{
  "encoder_arch": "transformer",
  "model": "contrastive audio-text model",
  "dataset": "phrases spoken by 400 fixed synthetic voices",
  "train_examples": 39062,
  "gain_aug_db": 10,
  "noise_aug": 0.01,
  "time_shift_ms": 100,
  "input": "waveform_16khz",
  "tokenizer": "word",
  "vocab_size": 208,
  "loss": "sigmoid",
  "embed_dim": 384,
  "encoder_norm": "layernorm",
  "encoder_norm_position": "pre",
  "encoder_activation": "gelu",
  "encoder_head_dim": 64,
  "encoder_fused_qkv": false,
  "encoder_bias": "qkv",
  "encoder_qk_norm": false,
  "encoder_parallel_block": false,
  "encoder_moe": "expert_choice",
  "encoder_kv_group_size": 2,
  "encoder_num_experts": 32,
  "encoder_moe_every": 1,
  "encoder_expert_mlp_ratio": 1,
  "encoder_experts_per_token": 1,
  "encoder_shared_expert": false,
  "encoder_wave_strides": [5, 2, 2, 2, 2, 2],
  "encoder_subsampling": 2,
  "encoder_layers": 8,
  "encoder_width": 128,
  "encoder_positions": "learned",
  "encoder_pooling": "mean",
  "text_encoder_causal": true,
  "text_encoder_width": 192,
  "text_encoder_layers": 6,
  "text_encoder_norm": "rmsnorm",
  "text_encoder_norm_position": "pre",
  "text_encoder_activation": "relu",
  "text_encoder_mlp_ratio": 4,
  "text_encoder_head_dim": 64,
  "text_encoder_fused_qkv": true,
  "text_encoder_bias": "qkv",
  "text_encoder_qk_norm": false,
  "text_encoder_parallel_block": false,
  "text_encoder_inner_norm": false,
  "text_encoder_positions": "learned",
  "residual_init": "none",
  "optimizer": "normuon",
  "muon_scale": "match_rms_adamw",
  "lr": 0.0031,
  "momentum": 0.9,
  "nesterov": true,
  "orthogonalizer": "newton_schulz_5",
  "adamw_lr_other_params": 0.0016,
  "grad_clip": 1.0,
  "steps": 5400,
  "batch_size": 256,
  "epochs": 35.4,
  "lr_schedule": "cosine",
  "final_lr_fraction": 0,
  "warmup_steps": 270,
  "weight_decay": 0.1,
  "adamw_weight_decay_other_params": 0.05
}
Rows from expert 31 of block 4 of the audio encoder, named by matrix and row number. Rows with one number belong to one neuron. Each number is 200 + 40 x the weight over its row's rms, rounded and kept within 0 to 999. All counts start at 0. After the name is the row's rms in percent of the matrix's.
# up: expert up (encoder.blocks.4.mlp.up, 32x128x128), inputs 64-127
# down: expert down (encoder.blocks.4.mlp.down, 32x128x128, transposed), outputs 64-127
up.7,104,187,173,209,212,173,226,183,224,207,169,190,187,220,262,250,173,165,214,204,228,260,196,197,180,195,205,227,210,100,287,154,306,164,249,178,268,169,223,205,182,159,262,166,196,204,209,180,193,205,287,308,189,252,226,175,104,146,147,153,141,235,248,224,158
down.7,098,141,229,186,193,221,206,108,211,237,205,169,151,211,168,149,278,169,217,169,173,156,208,239,184,184,193,238,160,259,143,225,201,199,226,201,158,213,210,205,210,230,230,148,158,145,162,185,231,277,136,154,166,213,187,213,192,197,196,222,194,176,155,194,243
up.8,073,148,212,116,110,245,213,170,181,198,230,245,179,214,173,247,195,302,203,219,192,225,206,196,183,227,234,97,230,154,184,151,334,163,204,192,176,223,164,230,248,181,212,197,204,220,187,218,171,138,221,283,229,184,176,226,188,219,200,208,196,162,169,209,147
down.8,067,163,193,221,215,179,205,193,212,210,183,149,133,165,189,161,167,186,197,159,197,171,233,225,200,178,248,231,147,187,178,162,219,206,232,206,202,222,226,213,233,179,215,181,236,212,253,226,237,254,199,65,253,195,236,175,262,226,192,187,175,311,220,285,201
up.9,090,166,236,128,218,281,195,188,172,200,212,192,194,157,159,203,191,126,152,185,268,208,221,178,170,187,197,251,191,186,204,152,146,164,120,253,182,190,185,188,168,227,252,208,119,226,127,259,205,235,108,204,141,179,261,199,173,248,207,219,223,219,276,295,244
down.9,092,241,220,195,232,190,117,261,230,200,153,158,243,251,190,251,168,199,192,231,230,207,178,226,178,151,121,222,238,210,247,211,228,180,235,240,154,237,216,238,242,129,254,174,214,218,219,223,184,140,169,169,192,195,234,271,268,237,203,294,234,238,187,173,191
up.10,091,248,153,215,213,203,221,235,137,218,169,195,185,132,206,110,219,200,195,271,257,130,219,172,146,201,189,260,212,211,210,219,268,214,254,187,196,236,231,229,203,220,154,200,184,163,197,174,187,209,188,191,203,169,184,171,169,209,265,209,170,213,269,249,290
down.10,089,187,205,268,232,197,207,253,195,244,160,213,252,258,145,252,161,148,191,179,255,189,143,226,200,175,252,222,216,215,237,217,221,250,124,205,165,198,112,199,233,224,231,254,213,181,232,172,209,194,198,208,194,175,194,280,193,236,128,231,156,166,254,190,168
up.11,103,185,149,242,146,166,203,180,194,237,233,160,135,236,209,161,189,154,213,232,184,258,168,168,198,205,125,209,260,228,198,125,262,179,298,172,214,184,137,220,178,198,193,243,181,177,151,218,197,224,97,134,174,179,178,143,241,199,172,200,159,199,196,227,194
down.11,096,231,234,150,230,266,136,216,216,259,249,249,243,205,188,148,183,175,120,239,181,149,237,184,257,117,244,256,200,176,177,250,170,238,226,274,188,142,168,194,258,243,195,152,243,187,185,149,226,173,220,227,157,264,210,199,119,207,193,126,254,281,183,160,164
up.12,105,190,188,171,166,138,152,228,124,187,191,137,150,205,204,141,191,189,177,189,248,214,202,232,231,167,195,180,275,231,245,176,188,176,172,150,264,168,218,194,227,210,209,214,262,223,239,180,192,175,168,260,210,101,171,201,206,223,227,184,222,233,193,297,254
down.12,103,228,174,229,131,257,238,317,180,182,189,125,271,203,211,182,143,257,211,181,199,164,252,223,216,196,205,154,206,242,212,183,198,292,167,192,181,181,241,258,171,201,157,168,237,160,245,158,190,214,180,120,232,243,237,221,211,163,226,154,131,225,199,118,127
up.13,096,226,212,248,210,181,216,166,226,274,187,201,126,217,215,226,230,219,221,194,202,186,153,215,187,258,283,223,176,193,258,206,231,169,221,233,170,197,175,213,201,228,157,156,223,180,274,124,250,124,168,133,145,211,203,191,237,232,193,201,201,203,200,156,189
down.13,099,216,237,208,191,195,215,279,246,225,248,174,224,151,194,190,163,174,155,197,307,223,222,203,134,202,183,232,226,192,142,161,208,144,225,110,177,226,215,261,329,184,166,221,200,181,183,219,158,211,254,182,234,232,262,191,153,187,190,228,208,144,192,218,253
up.14,093,210,211,211,218,247,219,215,245,278,219,224,223,167,196,115,198,255,165,195,206,195,168,248,177,234,227,191,183,201,210,187,238,181,245,257,288,222,196,228,204,279,193,174,162,170,123,200,144,256,297,209,174,127,241,201,169,137,176,188,183,216,192,190,213
down.14,097,222,263,245,171,196,151,193,169,174,206,250,214,188,127,154,201,257,257,208,227,199,193,125,228,200,215,321,147,169,141,235,170,137,189,226,172,208,173,152,229,137,213,161,164,163,174,210,186,211,175,186,220,196,176,199,215,203,188,254,259,187,158,189,193
up.15,099,106,207,210,168,278,249,213,253,161,149,268,173,233,269,286,254,206,209,193,168,145,142,147,198,184,203,251,232,232,240,163,210,185,214,218,205,203,197,221,172,189,247,238,221,245,85,244,183,225,201,176,197,175,266,169,147,143,153,213,158,181,159,170,194
down.15,096,281,189,252,233,183,119,202,211,223,236,241,137,218,126,210,229,193,171,197,202,228,200,142,173,212,213,322,189,228,174,229,158,245,199,179,136,249,283,166,241,154,202,231,228,127,216,183,204,194,195,156,138,187,221,214,243,221,257,187,228,218,172,209,246
up.16,115,174,242,196,296,157,236,190,275,233,229,199,241,183,260,157,267,222,153,179,214,209,106,210,180,287,189,201,242,167,261,211,248,240,165,204,240,205,260,257,159,204,180,225,198,222,200,165,167,208,190,251,250,210,195,151,194,199,184,265,203,193,170,219,157
down.16,103,178,246,170,165,211,152,190,132,219,213,186,290,214,133,183,145,189,219,118,214,271,198,198,198,221,192,210,183,180,127,228,185,210,177,163,138,221,132,184,185,262,195,235,162,172,198,233,145,154,206,124,192,120,215,233,115,225,151,208,200,172,221,237,232
up.17,084,146,244,206,171,258,221,203,235,161,206,184,172,120,178,147,206,241,175,157,158,183,193,182,134,167,248,161,205,197,206,155,145,159,152,214,230,166,205,172,183,249,201,217,299,205,220,167,263,216,190,220,239,267,308,226,176,180,212,221,115,217,259,264,208
down.17,098,257,135,216,219,187,169,204,228,178,159,174,157,247,204,204,209,149,154,142,186,236,166,216,210,211,163,178,184,185,245,212,187,209,224,208,127,191,183,215,232,262,222,185,186,206,208,219,155,305,97,232,264,158,242,208,280,171,122,224,266,173,222,149,194
up.18,092,183,185,222,188,185,128,178,121,207,187,219,232,231,170,247,199,197,82,180,135,186,195,165,189,193,249,252,130,228,174,198,241,245,244,199,200,227,293,176,220,137,124,242,175,156,194,127,172,177,188,193,220,208,142,184,168,137,230,194,235,187,172,174,206
down.18,102,239,206,212,268,148,209,195,252,202,236,227,88,205,288,239,219,197,247,216,145,194,197,226,218,175,200,209,182,192,252,252,164,229,205,156,223,177,175,153,124,169,173,232,210,223,206,187,190,122,273,264,177,176,211,245,243,223,205,129,136,145,231,213,194
up.19,104,164,197,213,223,194,241,159,211,173,183,255,183,241,145,205,205,254,202,230,198,194,231,267,224,168,251,237,208,123,190,201,189,114,196,197,223,180,199,201,196,197,190,203,172,179,162,214,215,251,184,243,203,227,247,164,158,174,257,186,177,270,135,230,171
down.19,098,166,238,190,157,230,179,249,200,141,189,140,174,196,201,228,216,223,179,126,199,216,266,227,208,215,261,269,180,159,242,200,208,136,195,160,291,192,261,199,220,124,249,231,212,166,213,200,201,201,202,203,201,227,189,268,167,167,299,160,189,174,261,226,217
up.20,105,219,207,200,205,191,185,203,206,220,148,132,200,257,119,111,238,186,200,175,201,201,265,179,199,169,192,166,271,301,194,159,235,232,251,169,225,257,159,210,227,181,264,169,140,308,241,288,246,120,155,159,155,205,162,221,163,172,252,196,166,161,154,118,261
down.20,108,153,202,177,188,255,198,223,275,215,278,260,150,158,248,138,189,192,130,237,209,200,228,231,254,215,270,153,168,131,260,156,228,257,170,228,203,154,250,216,216,215,204,231,152,137,208,234,193,212,247,150,148,203,175,212,229,236,140,172,196,246,201,189,130
up.21,099,218,137,168,253,212,189,196,162,207,149,252,209,161,142,220,189,236,237,136,227,185,144,242,144,173,166,160,177,220,212,135,224,184,143,238,215,241,221,249,174,185,280,208,247,271,192,213,250,166,182,210,190,217,301,189,227,204,222,160,143,181,139,156,216
down.21,101,253,172,160,167,162,296,233,227,189,218,184,161,200,161,177,223,184,89,272,136,144,223,167,222,223,190,217,159,219,226,247,191,202,223,251,234,164,175,179,267,207,225,173,174,233,140,211,261,216,146,104,159,121,205,168,235,211,213,169,203,195,287,237,197
up.22,110,178,214,176,235,216,159,252,135,172,211,151,159,278,182,129,229,206,213,235,211,212,187,205,170,180,202,195,192,131,201,218,184,194,219,235,155,173,201,204,182,161,185,209,239,276,199,338,230,78,195,215,148,214,190,152,280,173,226,219,257,214,208,161,197
down.22,096,192,300,210,164,159,210,257,222,187,220,270,159,192,184,199,216,273,196,237,172,235,238,174,147,192,215,191,269,142,156,153,217,174,216,171,212,243,251,228,207,296,260,320,171,153,247,167,209,166,171,193,128,199,226,207,171,217,89,267,217,137,166,226,235
up.23,095,206,255,228,236,171,177,175,194,252,164,295,214,252,228,186,256,285,318,231,151,190,158,174,90,135,153,167,270,230,135,230,193,210,199,166,152,177,190,200,207,214,162,248,217,240,195,263,220,186,125,243,181,215,207,142,155,134,191,183,200,170,204,157,176
down.23,110,243,193,244,145,225,122,232,178,267,231,170,208,122,213,232,107,223,161,136,201,138,226,248,198,250,188,267,196,162,189,283,174,264,221,275,192,197,248,137,224,180,230,167,189,167,196,146,168,142,265,205,147,167,194,191,257,208,152,252,249,202,249,255,204
up.24,114,285,220,133,217,190,229,184,258,244,216,205,211,228,264,174,221,131,246,141,194,225,190,177,252,111,248,194,255,295,170,156,252,257,170,204,245,205,284,242,221,202,214,229,188,184,149,216,210,222,221,123,206,187,185,189,221,188,214,227,157,174,120,257,218
down.24,099,205,145,204,160,179,243,251,100,167,213,269,154,212,214,233,229,205,186,193,239,236,196,195,190,189,166,206,213,154,217,195,173,228,206,188,151,237,298,184,175,219,172,226,203,183,122,204,297,188,164,229,226,201,181,166,174,203,222,168,255,158,183,202,137
up.25,100,178,159,150,174,206,238,172,145,142,210,208,152,190,221,196,195,235,256,212,237,213,270,195,235,192,174,233,208,162,234,201,185,230,195,224,190,220,133,263,221,121,166,268,155,205,213,224,240,266,186,173,270,228,120,191,192,249,195,196,174,226,209,112,230
down.25,096,218,187,246,167,172,201,300,140,212,216,287,243,248,187,195,214,216,156,204,184,183,220,191,182,177,141,210,175,195,154,240,263,201,252,192,211,237,255,181,177,183,217,136,250,135,213,221,210,166,214,227,163,313,205,182,218,154,253,233,216,168,188,277,160
up.26,082,223,227,206,201,260,235,204,246,201,211,275,229,107,204,209,193,265,153,164,212,166,129,227,151,123,207,208,259,175,255,235,162,197,121,204,172,184,135,211,147,197,169,254,194,196,211,286,199,198,222,258,219,216,168,186,200,219,167,127,211,167,154,154,237
down.26,094,249,193,170,183,165,172,120,187,301,216,194,225,237,140,224,205,174,261,173,208,219,153,242,233,252,144,161,209,283,218,149,180,162,197,181,168,278,189,184,149,178,242,204,179,74,171,254,150,185,250,112,232,166,176,221,204,223,213,250,216,212,172,196,189
up.27,095,130,139,269,227,198,193,210,196,191,209,234,170,137,251,195,125,241,198,142,213,239,214,213,248,167,222,185,201,237,162,197,94,232,209,202,192,201,189,221,227,189,179,177,246,164,248,209,175,172,184,190,252,268,247,211,185,165,217,178,216,135,162,284,244
down.27,098,216,195,215,166,152,153,167,217,203,207,153,271,178,174,152,238,196,166,250,219,168,227,187,215,219,242,110,215,206,181,246,232,198,242,228,136,118,183,216,234,231,171,109,220,236,142,218,163,231,222,286,143,144,283,257,194,230,200,221,178,232,226,176,108
up.28,109,200,199,157,214,239,162,173,197,219,201,147,183,265,252,117,165,238,165,234,225,170,230,214,261,211,153,162,214,176,192,177,163,219,217,157,209,288,245,207,232,190,206,224,266,178,287,260,214,191,209,233,214,183,210,201,181,253,121,247,237,210,233,228,213
down.28,098,146,220,193,97,177,176,187,252,191,196,191,184,179,216,242,242,202,222,122,144,258,141,137,204,245,222,245,176,195,186,242,252,224,193,306,255,130,118,200,143,228,141,194,166,176,202,163,191,207,201,234,171,245,189,129,166,154,223,199,235,200,222,261,224
up.29,101,180,137,256,145,196,143,188,179,211,230,154,189,189,221,183,180,206,322,208,224,178,229,246,197,204,139,234,197,225,236,300,181,151,213,176,207,231,237,173,198,232,216,228,154,219,141,151,223,178,172,189,108,113,253,151,220,176,225,223,177,225,176,221,205
down.29,099,132,171,233,213,221,246,243,183,295,155,264,218,216,182,259,203,167,145,198,242,169,207,265,142,170,216,258,237,197,247,203,162,200,243,213,228,121,178,276,139,212,228,168,204,155,195,251,212,208,166,174,205,171,169,239,187,179,106,173,206,195,261,168,263
up.30,096,228,202,185,149,253,158,156,166,234,201,207,226,165,211,251,235,174,145,211,134,147,208,203,183,197,208,272,130,224,112,197,172,205,127,213,235,99,201,257,203,248,160,186,254,183,206,185,250,218,230,149,221,202,189,209,194,217,230,312,148,174,247,212,146
down.30,107,184,156,216,229,95,133,181,186,180,153,145,156,257,177,188,187,180,184,213,219,225,221,196,131,228,186,173,288,197,224,157,229,240,230,147,200,263,184,130,219,185,180,225,225,277,215,244,180,184,198,224,245,114,264,163,214,232,199,198,193,205,212,147,217
up.31,095,151,235,211,255,164,159,283,212,163,118,239,226,154,228,253,110,173,208,128,201,207,198,193,194,243,230,246,143,185,168,174,181,186,181,154,222,256,271,176,190,214,178,124,144,156,238,195,199,201,208,194,200,183,249,195,304,90,206,220,197,147,220,189,206
down.31,096,236,170,214,188,137,176,167,246,221,174,171,223,200,209,292,188,185,250,211,289,239,156,213,133,205,193,209,216,238,187,203,204,178,184,223,225,195,160,175,172,284,152,283,245,271,161,275,93,190,161,234,209,159,190,234,133,219,264,216,210,182,189,172,228
up.32,103,195,194,209,191,200,270,251,122,161,126,261,152,106,149,198,156,187,199,180,181,177,230,195,212,222,162,193,255,250,144,202,216,163,265,168,279,222,150,214,191,95,234,203,254,164,240,142,228,199,191,259,217,226,191,197,201,173,178,210,193,183,173,146,231
down.32,095,142,132,223,168,233,211,192,175,203,221,166,208,234,217,225,182,160,122,205,196,243,203,321,191,189,183,126,158,198,251,200,224,245,167,178,209,175,198,197,249,271,114,187,173,252,204,206,187,220,183,201,158,172,158,221,307,150,171,240,184,197,218,215,186
up.33,086,170,242,189,300,226,191,212,171,206,269,178,178,150,282,286,169,165,184,181,210,195,146,175,199,212,189,163,206,166,157,199,231,187,201,206,206,233,217,260,219,176,121,159,152,185,168,126,218,208,222,190,185,160,184,185,222,194,249,200,238,117,176,225,155
down.33,102,265,246,214,189,264,143,238,206,225,145,218,177,252,141,132,209,295,182,224,179,227,227,143,183,231,221,229,279,169,251,214,166,262,151,178,207,141,260,237,186,220,194,186,200,307,183,260,217,128,274,228,201,217,219,176,155,220,159,170,226,143,211,259,155
up.34,094,222,162,212,242,271,185,159,188,171,252,170,170,234,229,225,175,145,279,211,202,188,279,191,95,212,118,214,239,225,148,213,203,183,164,223,182,239,259,164,186,196,219,207,185,186,195,186,232,203,252,237,170,228,205,198,173,147,223,235,193,167,179,190,112
down.34,102,131,188,229,200,157,155,219,321,248,164,143,179,137,246,233,220,252,136,204,180,180,278,206,229,215,256,209,179,203,216,276,210,262,256,241,234,192,192,190,123,75,149,269,248,265,214,164,194,198,223,144,167,202,190,196,183,133,135,155,233,210,137,183,237
up.35,110,215,169,162,194,236,54,133,251,129,212,198,231,192,223,145,237,223,238,122,262,190,243,257,237,137,207,285,166,232,153,134,221,187,146,223,173,219,205,248,196,191,222,133,201,193,165,206,173,231,117,238,195,208,180,213,210,226,228,221,175,128,154,244,226
down.35,110,164,205,215,135,126,217,180,202,194,208,194,208,239,175,194,141,205,226,189,131,248,261,152,177,153,247,172,181,134,160,230,216,232,188,235,188,181,215,193,224,192,189,213,274,186,254,154,248,218,197,212,259,174,307,155,163,188,205,219,159,142,239,196,193
up.36,120,234,228,122,249,131,150,206,185,187,180,196,235,198,88,193,186,161,269,150,257,190,179,210,244,204,187,215,189,266,308,161,161,181,92,150,227,146,208,169,216,175,215,193,275,221,275,234,219,179,187,214,205,185,140,268,260,262,180,277,247,196,192,221,177
down.36,117,205,257,229,165,204,276,219,197,238,229,135,219,226,251,164,145,253,183,204,140,198,241,253,190,142,135,163,290,222,188,172,233,197,159,216,185,224,191,196,176,242,137,230,281,242,219,201,242,139,205,230,201,181,204,185,162,158,168,167,128,237,249,194,216
up.37,099,232,241,239,240,175,148,215,165,201,201,236,178,186,233,212,201,164,196,192,263,128,188,177,131,200,146,191,224,254,121,152,218,216,144,268,95,193,199,105,131,236,197,246,251,214,211,200,244,232,125,246,122,136,249,159,200,181,270,257,253,153,201,153,220
down.37,107,226,240,248,221,215,168,222,230,184,206,212,184,209,195,284,167,250,256,232,200,248,199,231,227,178,198,178,198,245,137,211,125,226,196,135,165,213,188,282,82,178,153,187,221,208,213,168,159,250,168,196,239,132,225,196,234,161,120,255,201,251,231,223,207
up.38,098,176,252,273,178,179,188,182,183,158,177,245,168,245,187,186,262,166,201,208,172,226,207,221,214,137,226,243,209,272,169,193,149,204,177,202,234,135,185,157,219,176,256,222,216,246,190,223,164,217,235,202,156,213,134,229,90,216,232,246,167,149,119,218,232
down.38,101,160,151,200,217,195,182,207,153,201,244,236,276,137,215,184,105,178,144,215,138,193,223,229,199,249,257,310,209,199,258,149,220,179,164,159,159,221,204,226,166,182,168,186,210,167,240,163,240,151,161,189,227,219,233,234,194,300,209,213,259,237,268,173,238
up.39,083,230,175,202,186,152,151,185,172,165,164,175,160,175,227,242,214,288,235,209,206,170,240,250,162,232,163,188,185,265,197,179,212,221,199,207,107,225,165,231,207,309,237,259,170,150,152,160,212,189,241,229,206,136,207,120,194,168,196,198,270,266,249,228,168
down.39,075,223,227,189,175,234,257,205,238,174,178,209,161,295,226,232,198,168,206,203,286,160,165,231,167,181,172,201,263,208,186,151,189,165,197,194,262,212,177,265,159,220,150,223,169,202,217,174,236,291,194,196,170,158,195,216,162,156,224,220,219,234,131,183,185
up.40,111,187,203,149,124,236,239,205,177,203,195,215,182,135,183,167,148,267,215,197,182,198,210,261,234,149,119,70,163,219,240,186,149,170,174,212,228,145,160,260,199,173,131,239,248,160,228,226,127,169,200,201,226,163,167,205,237,123,269,168,265,197,232,199,245
down.40,124,244,168,217,127,215,175,241,149,205,92,162,210,161,171,269,179,192,182,241,197,214,166,228,238,162,205,155,258,234,235,143,176,235,186,243,218,236,223,240,223,262,228,192,189,274,266,277,233,168,163,144,216,174,235,213,220,203,142,188,220,234,233,226,203
up.41,099,195,176,157,226,135,205,197,203,216,213,199,197,233,233,136,240,131,216,284,243,104,191,207,222,191,165,225,169,126,233,181,232,172,230,188,224,163,244,183,166,117,206,214,156,178,223,317,187,252,186,261,233,168,158,214,286,210,175,128,239,248,196,232,205
down.41,091,149,254,151,166,177,224,185,172,151,215,216,230,151,190,212,193,265,247,142,196,151,172,243,189,189,236,205,243,238,209,157,162,183,179,146,124,268,249,186,211,179,250,248,220,196,167,125,226,164,164,180,198,188,201,174,145,212,191,167,197,177,294,216,249
up.42,098,266,139,270,232,253,152,211,166,150,181,264,104,149,326,234,207,199,203,174,215,177,251,167,121,193,234,222,162,115,172,253,159,191,177,214,191,216,237,244,182,190,218,177,234,204,161,192,210,239,188,177,162,157,243,174,189,107,139,193,177,247,187,171,231
down.42,106,215,243,182,264,194,178,265,224,221,142,168,190,230,146,222,201,213,232,155,208,83,229,189,190,162,187,223,119,183,254,170,208,194,320,167,188,149,226,180,209,311,136,216,186,218,232,190,197,239,216,160,185,210,162,223,271,174,244,226,179,256,225,206,226
up.43,076,228,300,237,230,164,210,231,204,170,257,259,135,217,250,207,235,212,184,173,145,186,164,214,183,193,166,193,188,213,208,197,251,209,235,173,218,222,236,182,201,189,167,234,161,163,237,179,212,160,258,245,165,169,244,186,180,177,137,176,230,199,137,161,121
down.43,085,198,250,201,103,204,163,219,156,149,128,125,163,208,162,173,244,179,175,201,212,198,248,149,226,193,173,257,196,108,236,184,156,217,247,255,220,206,206,183,230,188,277,168,212,176,171,160,292,181,164,197,241,149,228,222,190,272,245,181,198,261,275,248,164
up.44,092,184,229,267,201,222,237,192,156,199,129,233,208,169,284,265,196,207,193,193,199,151,189,185,178,168,225,186,182,167,202,225,238,169,186,151,167,180,168,141,279,218,178,207,247,216,178,157,194,210,216,160,126,128,222,177,279,219,161,221,167,175,173,159,107
down.44,101,219,194,217,265,134,190,223,207,283,129,157,250,183,238,171,238,174,243,198,191,242,185,166,191,179,189,226,130,232,184,204,166,180,307,108,191,219,248,241,254,226,202,156,173,203,214,209,186,276,254,206,211,192,233,224,203,168,180,193,130,273,203,208,228
up.45,130,280,195,274,224,178,176,223,207,148,218,223,204,261,244,204,222,172,157,161,126,231,229,198,163,197,202,226,185,281,145,208,218,182,104,204,139,144,146,236,218,227,215,148,210,204,203,124,137,192,204,174,225,222,183,185,227,183,166,203,271,145,174,145,199
down.45,120,94,221,264,220,155,188,210,190,123,206,219,162,214,265,220,181,201,279,259,166,182,242,166,177,193,194,180,266,147,193,169,202,241,241,190,280,193,188,184,149,205,135,177,217,231,221,151,235,261,262,207,209,138,216,189,208,208,258,231,236,233,136,232,162
up.46,099,200,186,126,214,170,253,232,180,159,174,201,301,216,201,215,147,253,186,128,327,193,215,239,171,217,219,166,177,189,198,223,242,184,177,203,167,144,171,246,174,190,163,169,210,238,136,111,157,237,216,261,188,179,226,219,177,187,222,286,238,178,205,199,326
down.46,099,174,215,261,270,202,244,199,122,129,228,164,178,199,193,189,139,273,214,213,209,192,222,168,176,191,179,199,218,182,164,198,163,201,179,192,246,221,194,191,264,225,216,189,200,280,306,216,225,196,131,107,198,158,203,211,232,174,221,176,180,209,224,199,156
up.47,105,170,216,187,231,188,209,227,171,269,297,119,140,277,192,195,265,219,269,179,226,233,265,256,233,213,202,180,182,230,194,183,180,150,162,129,188,229,123,206,167,161,165,200,194,271,194,227,159,221,180,160,234,167,229,176,240,212,146,189,220,213,165,287,244
down.47,100,193,226,149,155,199,242,217,187,191,152,186,237,156,343,169,162,208,255,194,176,227,146,118,241,145,126,201,287,225,142,205,220,225,182,168,219,186,218,224,193,242,224,275,238,183,196,212,248,239,247,164,138,232,151,239,123,153,212,226,153,217,228,197,218
up.48,108,196,150,153,245,195,220,236,205,223,225,169,244,239,222,161,181,147,199,192,138,210,215,253,281,175,281,157,168,230,208,158,143,182,214,126,196,260,218,192,199,201,296,238,162,183,224,230,219,263,100,125,253,257,219,168,179,241,170,267,241,195,145,213,166
down.48,098,204,176,158,188,208,176,185,181,211,224,179,169,229,182,168,293,149,157,249,221,228,227,163,170,177,154,187,286,172,216,161,254,259,188,255,217,205,231,217,190,342,219,288,192,119,165,265,173,219,301,165,203,190,265,161,149,231,225,202,202,166,188,183,233
up.49,085,208,152,172,123,148,206,300,210,259,163,169,142,194,238,188,303,281,143,224,234,201,177,231,203,164,265,225,186,164,174,196,265,240,189,249,174,220,270,234,215,191,178,201,143,148,197,153,146,175,224,264,193,205,184,153,201,263,196,172,146,170,147,226,159
down.49,083,237,221,202,161,207,316,128,279,181,206,254,205,152,202,188,180,207,263,205,209,119,142,240,194,180,242,214,152,207,192,180,253,220,187,186,219,236,215,221,129,230,220,189,210,212,186,180,275,259,217,182,222,205,179,194,177,128,218,187,216,263,177,124,123
up.50,100,201,251,200,252,229,192,198,212,187,135,196,210,214,213,159,201,228,204,209,250,280,165,255,246,216,239,205,281,170,173,170,171,189,209,220,145,202,160,207,142,246,175,173,288,196,258,210,195,194,182,302,266,230,204,224,188,188,168,215,202,198,174,228,168
down.50,105,200,138,215,234,140,147,148,168,171,280,150,228,215,169,205,139,255,227,151,147,124,194,220,160,260,190,184,158,181,216,264,248,258,188,249,236,159,214,176,266,178,233,243,174,192,201,132,215,233,166,176,181,230,233,144,152,200,231,176,288,254,195,195,158
up.51,116,271,285,189,199,216,190,149,201,177,174,212,196,230,206,216,184,250,225,181,144,198,159,191,210,185,228,157,255,260,182,228,207,123,251,214,198,167,213,251,117,194,254,174,148,231,177,232,231,161,151,241,162,234,208,174,191,161,144,190,226,253,199,223,206
down.51,117,230,185,237,183,261,177,189,152,230,223,181,276,210,208,204,181,289,193,140,239,245,204,209,220,285,186,258,155,178,193,146,296,160,203,224,202,143,195,246,157,213,216,240,195,191,223,200,187,234,261,199,175,221,197,159,227,279,213,201,236,161,184,234,228
up.52,116,222,197,224,223,181,213,125,190,227,221,185,217,212,210,288,182,175,257,237,225,196,195,178,205,202,241,197,263,241,238,208,105,257,179,239,214,260,193,203,171,181,141,198,153,169,237,180,308,155,265,200,197,211,135,204,107,231,218,208,266,93,209,207,213
down.52,113,191,163,148,253,194,179,212,200,226,204,293,184,134,261,113,178,147,142,158,201,224,220,267,230,207,126,257,254,233,195,170,164,259,161,206,150,167,222,185,166,186,143,189,171,130,216,235,183,207,164,217,226,260,210,186,176,184,158,223,255,212,149,206,180
up.53,102,223,172,195,145,189,149,169,172,279,242,186,228,228,261,266,264,92,176,169,236,159,169,231,188,207,206,171,98,199,214,205,126,173,165,263,164,176,178,240,203,188,182,213,243,162,166,191,151,248,253,255,210,146,220,147,200,228,252,223,170,215,246,210,251
down.53,104,228,207,218,269,191,209,193,218,182,144,262,256,236,163,245,160,232,206,165,151,162,189,218,163,179,167,226,269,192,246,215,194,132,254,191,229,155,177,200,175,152,238,179,222,220,252,187,225,246,285,117,209,194,161,198,117,170,127,257,200,198,207,179,241
up.54,098,119,147,202,265,242,181,179,166,176,191,242,212,134,219,205,230,195,192,137,219,176,240,175,230,218,229,198,165,231,212,177,229,212,179,229,248,217,215,183,275,212,182,223,183,259,102,220,180,268,195,144,243,247,112,180,187,210,236,283,156,229,237,183,242
down.54,104,192,187,187,223,251,252,197,160,248,192,177,281,180,121,196,226,235,185,264,171,229,215,251,147,163,130,302,214,232,171,144,224,216,186,246,184,208,164,197,182,176,168,256,174,202,242,187,179,188,178,176,123,153,235,242,240,212,201,175,205,221,214,252,219
up.55,098,209,120,153,200,214,245,187,167,217,247,195,142,166,144,163,214,181,111,136,167,188,234,175,201,194,181,141,231,249,218,162,210,203,190,184,271,127,144,204,244,153,192,233,218,131,160,253,239,257,162,192,245,230,222,166,243,178,260,193,188,150,239,159,269
down.55,108,117,210,190,207,193,187,227,181,130,172,220,185,208,140,207,205,206,204,231,180,222,199,304,235,150,245,233,172,210,238,219,213,127,190,221,228,233,290,239,180,179,199,173,162,243,213,204,151,204,206,293,148,279,218,211,196,184,235,238,156,275,252,217,177